config.toml
tokenizer = "word"
vocab_size = 54
loss = "softmax"
encoder_norm = "groupnorm"
encoder_activation = "relu"
encoder_kernel_size = 9
text_encoder_parallel_block = false
text_encoder_positions = "rope"
residual_init = "zero_last"
momentum = 0.9
nesterov = true
orthogonalizer = "newton_schulz_5"
steps = 3900
batch_size = 128
lr_schedule = "poly"
Rows from block 2 of the text encoder of a small contrastive audio-text model, named by matrix and row number. Rows with one number belong to one neuron. Each number is 500 + 25 x the weight over its row's rms, rounded and kept within 0 to 999. All counts start at 0. Numbers have three digits each. After the name is the row's rms in percent of the matrix's.
After each neuron's rows are labels from the 100 texts, of 14976, where the neuron reaches its largest size: "fires on" is the input token at the peak. Only what is clearly more common there than usual is listed. The data: single English command words and digits, spoken by a formant synthesiser in many voices. In brackets: how many of the 100.
# gate: MLP gate (text_encoder.blocks.2.mlp.gate.weight, 960x320), inputs 0-79
# fc1: MLP up (text_encoder.blocks.2.mlp.fc1.weight, 960x320), inputs 0-79
# fc2: MLP down (text_encoder.blocks.2.mlp.fc2.weight, 320x960, transposed), outputs 0-79

gate.666 104:492509543539488518485491477492513501488542490515460531456502515479483471478480527504472486533455499484522483531516469502495512491556496512516491486537521513480527510508480492491508471522502514513483534507524494540471488463492487458498552457
fc1.666 100:534468529505484465531493455533492562500477454496528483502490491477497481507483498509492491504432516456500510510518476437524489507559523518496531498515493524563522489471503500493498510480502497497470451431542443540514512499501464502526512500
fc2.666 040:494495461463462527477512540465500484466535517530479504498454502501477531473524488420524526497499494503538489499466506511508470538490491503509499542477529509464479452539499485495486504553472494504485528514449532491461509540562501524510494508
fires on: "six" (100)

gate.85 100:516549492510508488519492496478499480496550497469492483480513503510534482525452506549471503479490504459526501539455511467490495495485488520478468476499503488534504509406493519497479511475522487490512503456537498527556545483523477490477459501
fc1.85 104:486503498483530577542500482511487532487497469504510509507476488438496526474500526507482482511496506532496519486478510507479474509484484485491523546474506500455515550512497471509484509534526503516520520545521533501476509499523498529490520488
fc2.85 088:470526455471529481518467536549515508490450532552472508510513481477529524492539480535531506506491517523462531491514483527473520525511533510481499500465428517454501483518486470482522496465532557505512439499467464490492505490496507515501495530
fires on: "six" (100)

gate.261 094:517487453527487486533484454501509457522490532510493492530530477473510500521510526518505463529479491503483527501506457554445525519499531541470464510533491508484474452530465517469483476507473494496504518454499509464494534489456491486468474516
fc1.261 097:469508486543496502505497529479444520513463508489510487539487463502532479471494498505498544476480507503513508470466480526508528469532509525497520498532472498479569499454487540510457475497473503522479538514490502507485480492505471501474513497
fc2.261 100:514489502535488530452503527485526497514512493505506541475480472510513487473499487485501506517497543453471481522490511478498518414503514485519486492481511486484512503463461474504521499514478473478485535520511484501509478503511487478518493452
fires on: "<end>" (100)

gate.727 094:468522484526464505542490523511490484465499531500521487491472489476540511518514516556495476476515465468465523480465526527514517532485516497463484472508507487499509525506437523515540516467489519493497491444479517511481463486542534463511487508
fc1.727 101:464474495549488507512509499500511515485519491498456462540464498491477491533525441487495485460459504521486533532537553559500515487517526493529482465527523487474511446481487538503489507497469518489514523512503532493518508468472440475511472493
fc2.727 084:527534476449480524561478516532487486508506483486522464548535544473518522523542528488575512498530505464503498483473520500458511550492496518538510469530475509516483504505516504472511493513506468482495515496516504531534475504498490520494492555
fires on: "<end>" (100)

gate.327 099:555485491544483487442458462510543495467539489485472451506500508525519500494512462488496513483516462501530486477447521507535506441500502474507482478514534504514549480514519485497546486539488507539515532480526493510502518486504475476508459503
fc1.327 094:499498511553489463485534530487499479500549480513485504482506493487515485521447480518534514495521492499561488517507531489503478475502539463537494422490488486517458522523523566462497532519538481478511499516508484537493491496517502489472499487
fc2.327 054:534517518522506519475487463459476475537507493531503451509511502519483471502503513461473490509491479487490491506453493504538494476491489481500500485518572482532512477506516533516535518495479460477472547467523516468496495463516527505465513467
fires on: "six" (100)

gate.433 107:547485500490471492495497517518505495489504538533462506500492504563487474499473543486512422481495512517470521555482490532481551464505519516544540501454529506476495503517494512482480501521464543489470488476522481498514494508472509459507506510
fc1.433 106:499522491500505510481483499526476473500560519549448471451487498527481495495484499485537480523531513487511517517478503490494554513509516498518450472525490484529508490484464460509524474545500495475497501460507548485518490559519509491535507507
fc2.433 130:480495513497524478522519483484496497516520463488490502452489516489504481476511436513512516515557516460515501510457501480496502487494502498531481503508469523510457502512460506466505478516518491508478475517551527506500494497513492487502514476
fires on: "follow" (100)

gate.10 109:529446526510500499490460475477495476494525535506455509481530475487493528483540466513522527533463520482514521510487556518524532521504493493483519490471541460470490500480534522518486487481533537499484459517515524468479492464477537486480522478
fc1.10 102:524459529490475476483465511489500525522485529476505453526498515496463473523519493499472561494470512474482508506442469485500533517507466492482476471549497490523517520479527528502490550481499525492510501451480494514518507497529512484528495568
fc2.10 098:495490487502466543516498488481506497523510487482512506513526477529523496497476510525501502466480482534538541490530568535512476524513496493495505448477459509485551479455486470509512453515485541525489498519516502491521503481446535534447515472
fires on: "six" (100)

gate.451 099:509540482468499466498523497463498508565492533509545509500478512507510519501495481490483551523541466495491543496477484498510527507510518495493508499484468504515498488513514460499487444480511495507470498506524533485514533511488488438485548525
fc1.451 108:453500462512471498508495515570487501554505522480477511543494538437522516523528513484528492535523495496517537537495520519533516541529515474513549575529533496486533495467476492477467483441478481538467514528445461484534519506485477470531465537
fc2.451 071:528516510525455493494491449488539471492463516443505528501487453548497486492474522485487488493467524507492493446541500529488485494512467542494477491461464465511454475489536509517517520486520536465495520521494518499518515470495518532513523466
fires on: "learn" (100)

gate.295 107:494514445519487474530488514499520527518488537481517516511514505471514517550527488517487485526501526463505502492488520502499522518477480549503505506514505490481507480489554485474492486471478498480538498497476465513490536518484517534535503498
fc1.295 112:546469491493495502481530504535493483486510481506452489517471497479538472521499528516483491486489473551482524474466500501463469441479471439532502468531495481454457511486470488498484509506497551533483490468539515489485503510489513509499462481
fc2.295 222:502474509550525493525523466496530502525453523501464497458481523479516505487514495478543535479527469523480505464485488519482499464532509483534500456541512464485488544496479516483512503507511517502529509473505502482462519515547492498498465476
fires on: "learn" (100)

gate.153 105:532477475481512497447492426465546491434469496478483468516551475537531486495497468525466494498484528460489489517435488510509469493488561522537549484532522509508525519487500508495503533495496475481500473499499512511504490511508507501468528487
fc1.153 103:509516546491477522575462497470485461544531527485495503495482467490509486499509479502489528496495518514536546496526530494492483498537511478520451537516521518528470465462473526501459425477470495509480515514485471468492546506457522493543463494
fc2.153 092:527526483504483459517500489530518496475481467497493477452532478525515463503522524513550546481546513495503479507518510521486521474500520499522475522447499542497508543496508493458532500522512468479513491490499469518488510471477497485541488507
fires on: "<end>" (100)

gate.168 110:517557497510474482498500549471503497522464531475489518531487513485496484504521459497476470532527542441515478510532498517528571528487513563510517543466552495480526507519514524485523519479493489479495470515500492552519507450516486461516506513
fc1.168 101:531492505510483504446529552478516488509469477511454501513470507469473488489532520498500491502501492510459504491491469524514489502492527502543509496504527522471483552521440524491509502493514512520493481480499487496490471496520481481471509503
fc2.168 212:501488544547469555509542492550513496519515536524469487533464515468485527504520477521491513473477506509431512527507511524535524480489472505516520464502514478464508510485500519482484503529431516495459473477459516496509506484497501515503492467
fires on: "learn" (100)

gate.65 101:562489527515491488514516505502517500449460497478477544499516485486477521519491500482548481512493528473488521557514500465509499485503484527519490552469532537449546526493447531447486485461490503498493497562525464480480500494474437492498446547
fc1.65 100:497488507535522449496497498543479493498513470505500511449517499465494510492540520517484525502512493534481496465500481515491535474523516480485459534514443483520500471481519434551542512497461540511502519455483479478472481498521558513497493470
fc2.65 069:476514495492473493533498531471531471507524483498462482506467535527522469542461470503511491498524456479555493532482515487536443505510481479502484456520543456489508517493462551499464463459511482483500506477531515508495529496482503495494478525
fires on: "follow" (100)

gate.441 094:500504522473507459521499545496497486523511504547526511518494479460498460494514570488501450473474470488496495464548512493501500517530534502524537513539544547516476547471513507476478445514508503453475497450497518515481505544484486480499511477
fc1.441 096:470455517524491497489482501489442512525529516547515506545478489507469511531534504500468469496508506532494511517490479560509513502483531475520517470520488475527529511442488498508513517484476529533489496510468492515508479505494467467481506517
fc2.441 097:499541502503459507490517509506506469503531484482488527517523540445499449501512466470492509503474495462473472471516534491524529500492499494504444507526487484511464531528489487526504500495513510467533501476524533519520503511515489518513492541
fires on: "<end>" (100)

gate.738 102:482514545515478490512500508541485497514483508513468463485480466506468495513514522474462541484520494473484542518480472574485527474510515545547521539521481500475472512510491538462495487485468473482435509506501485518464484502497454498525488516
fc1.738 101:482481471508518479482491477507503528458521534490478471516480544517488496540499451534480529500529493529500480493476475527456499465533479485472512501502530457511490489524492493576503545473473501460542504491463514522540516529550512497459544512
fc2.738 063:519478538507483475515543454512531527525522474477524519495501481492515498473508486505530488524511533494507493514541538487501467503502491486519479519425489517527466531518486498456475496519500468510519454485492451484466506521471517479500479456
fires on: "follow" (100)

gate.122 098:505473491485516522507481493492512454495488495516455485544511500526483529513456486484453479436510516481496513460490467468496484480464517499548456461513528477504509507504490505544501480531508525463465493473535476458510497507498514436495507501
fc1.122 098:500463528497533516469508483507501476493545538490515471510501519465489486488446506504474511494468489498533477481509549500531519506529471508514462441552490526472502523492545507474509515510484477531515478484532489526500495463510482448509488558
fc2.122 116:527464527564437531464491489468484514503550479514469469527505514503495493501509478467493504502477487454506473518491526503504506499441479482478488496457550484556474515498531546522500503516519499509446525466526503473472500515474554501457498501
fires on: "six" (100)

gate.372 106:502520459498494489479498553433517488500484474462489524500496470483495514487535514508516474483509485491511498460465506497539473514481530453531501534470507512523453463469504486512510520520498489509543462558511534535521486533507463498477468475
fc1.372 108:452515510495520488536533542512494480483477476496546501482506499450471506466511495510523489532472461503517504505497457482495475518528458494491478534487467515456512490474523505493482473506493507487548557485518500454503498469475476548547486497
fc2.372 113:493477477461457510488522530475485486515461480492464501512492507510551502517592499518498526502520458525530523482484499523485500496473539475497526502489550510501511516483521502466481520527512478530540468513481498505444435529532494492472538499
fires on: "<end>" (100)

gate.116 102:482511518500468508508522525483465475527508514470497519467513515496527482492530491475521497478476459541474507492489512516453534517470487513535528497542460491517478492503461507491479478517484508567517537455523492531495502490526492512481491495
fc1.116 111:439531480535524541501487475495495514472452500501434547484528513489471492497489501436526484536532473466465461490474493462507487513497480514490482517517488490516518527523534504527475450493534495529459513504494516508510523506471499509508512532
fc2.116 102:556471538487525524475498476519520484510500509517493512450467489523491483470481441491442508504504497543531524485497505481531483494478528472492508508500526509453480491505500452515510507475492517505505520512530476486476514533530487505495504470
fires on: "<end>" (100)

gate.166 088:507519513471495543501480474507499488484506466505504506485518528556500494461480524517496501490505488514487493517539502510508500484486494522525466545483530501485498519527472492525501486479488503525495497534467510546459454495532452481440486523
fc1.166 085:527477464510453538481518477501528511516485506470533488517486466493493518518499503501504470515484499502486549462510524515465498537467519528521495545510550505514544524455485522501505497467481505488475531485469499494531480471475450468509464466
fc2.166 096:507507506488511524464486539522479520566503517520520518498551507492501518508494505518513525529480517523486464508520498468491509494545508455497488479488478494504452463471509481519503489491492523487502510508503499524480507507517515496485513491
fires on: "follow" (100)

gate.723 099:475523432474475454512487496490482498467517481543529512513484474514498505527518493543464529497510491483522508480470484486484493461471518517436486520461490497489535540475507501439473467505509477561501509534482490535504524519524516478497508484
fc1.723 099:509487560510489518475449526521505517471516527518541535505473495500489514476497498479538500495499475452500452533503485458508533482496497495531533476521508505524486458526469485447506514520524504451534448486504482498503553491476448538500543522
fc2.723 085:501526474493460472570468490444496534498468485493520495509486495475497490455499457496532488508508518460482469482491501469487485463474531542493508486487487491495465559479505467537480529467510533531465524491538517489531519512508520485489482550
fires on: "learn" (100)

gate.761 095:525551486509503484483495477483496517537430456499528536518506483520446497456506485510479483500513459530502488500496517479480517484519488508501493486514492480482554563516515502500491518449442477474477485505514550490490509455519495501481443499
fc1.761 097:522504515477534481507463521548539523504529490503537469501524507502482521515489471510505504509466490513491488528540531466495493517509460482468462489484508442464510478522506491456504517463464477483488467517517468536499442501450483520494519459
fc2.761 056:497469536495482493485510488504499528522472541531462553470525465557503537464496482479477530486488475485544498526500501553517503496501527491477494493538482513498514503490476478502512473496491502464488521497503491507499503488510455478511486544
fires on: "follow" (100)

gate.457 100:507552534527519461509490509480551503473478501421450493489513516499533500491468424505511538496487494518476489529487513490488571526517498491544520505507523502505506483471474522528542495487515461485483498515514498520496536475504503504465482499
fc1.457 107:496479468497530522461485494524515507467442511522531532482480505495511530526492496489491526550530494538529524544535480483495513485470502455481518508468497506518476481497442495506513480459500464475461497519486527482408532512534503508543505501
fc2.457 049:490523478466506504535516516503490487480508525525507493479554480486510477455530486535488490517526543498466509502486525495518500512525535488503460508494457543481493465530490467467498446512520556554558465491441489507521478514472497482486499528
fires on: "six" (100)

gate.434 097:545513494534509459521477486536498516459482526503458499478496495478484528518479458527503488493505508557477482484528469481459566522514528494487512495492487502476532504518501463476521449476543495533528522513459525481465547503498487475549533498
fc1.434 101:478469535467516486505524526498489532493499521483495484513471517488539496485485474465524524488517506501485496527515476501518492478570538545540493509490501486522546510489517451517506542467525478508494500482498527544498472527486506489518531484
fc2.434 065:482503493535510471487455498488480461506486512502520479500527497451487470498536482519494510535499529515484470487496469458496495481511492539478458469477500491490467475511508484563485504519513509499474496510457483506497550466466469500559485495
fires on: "<end>" (100)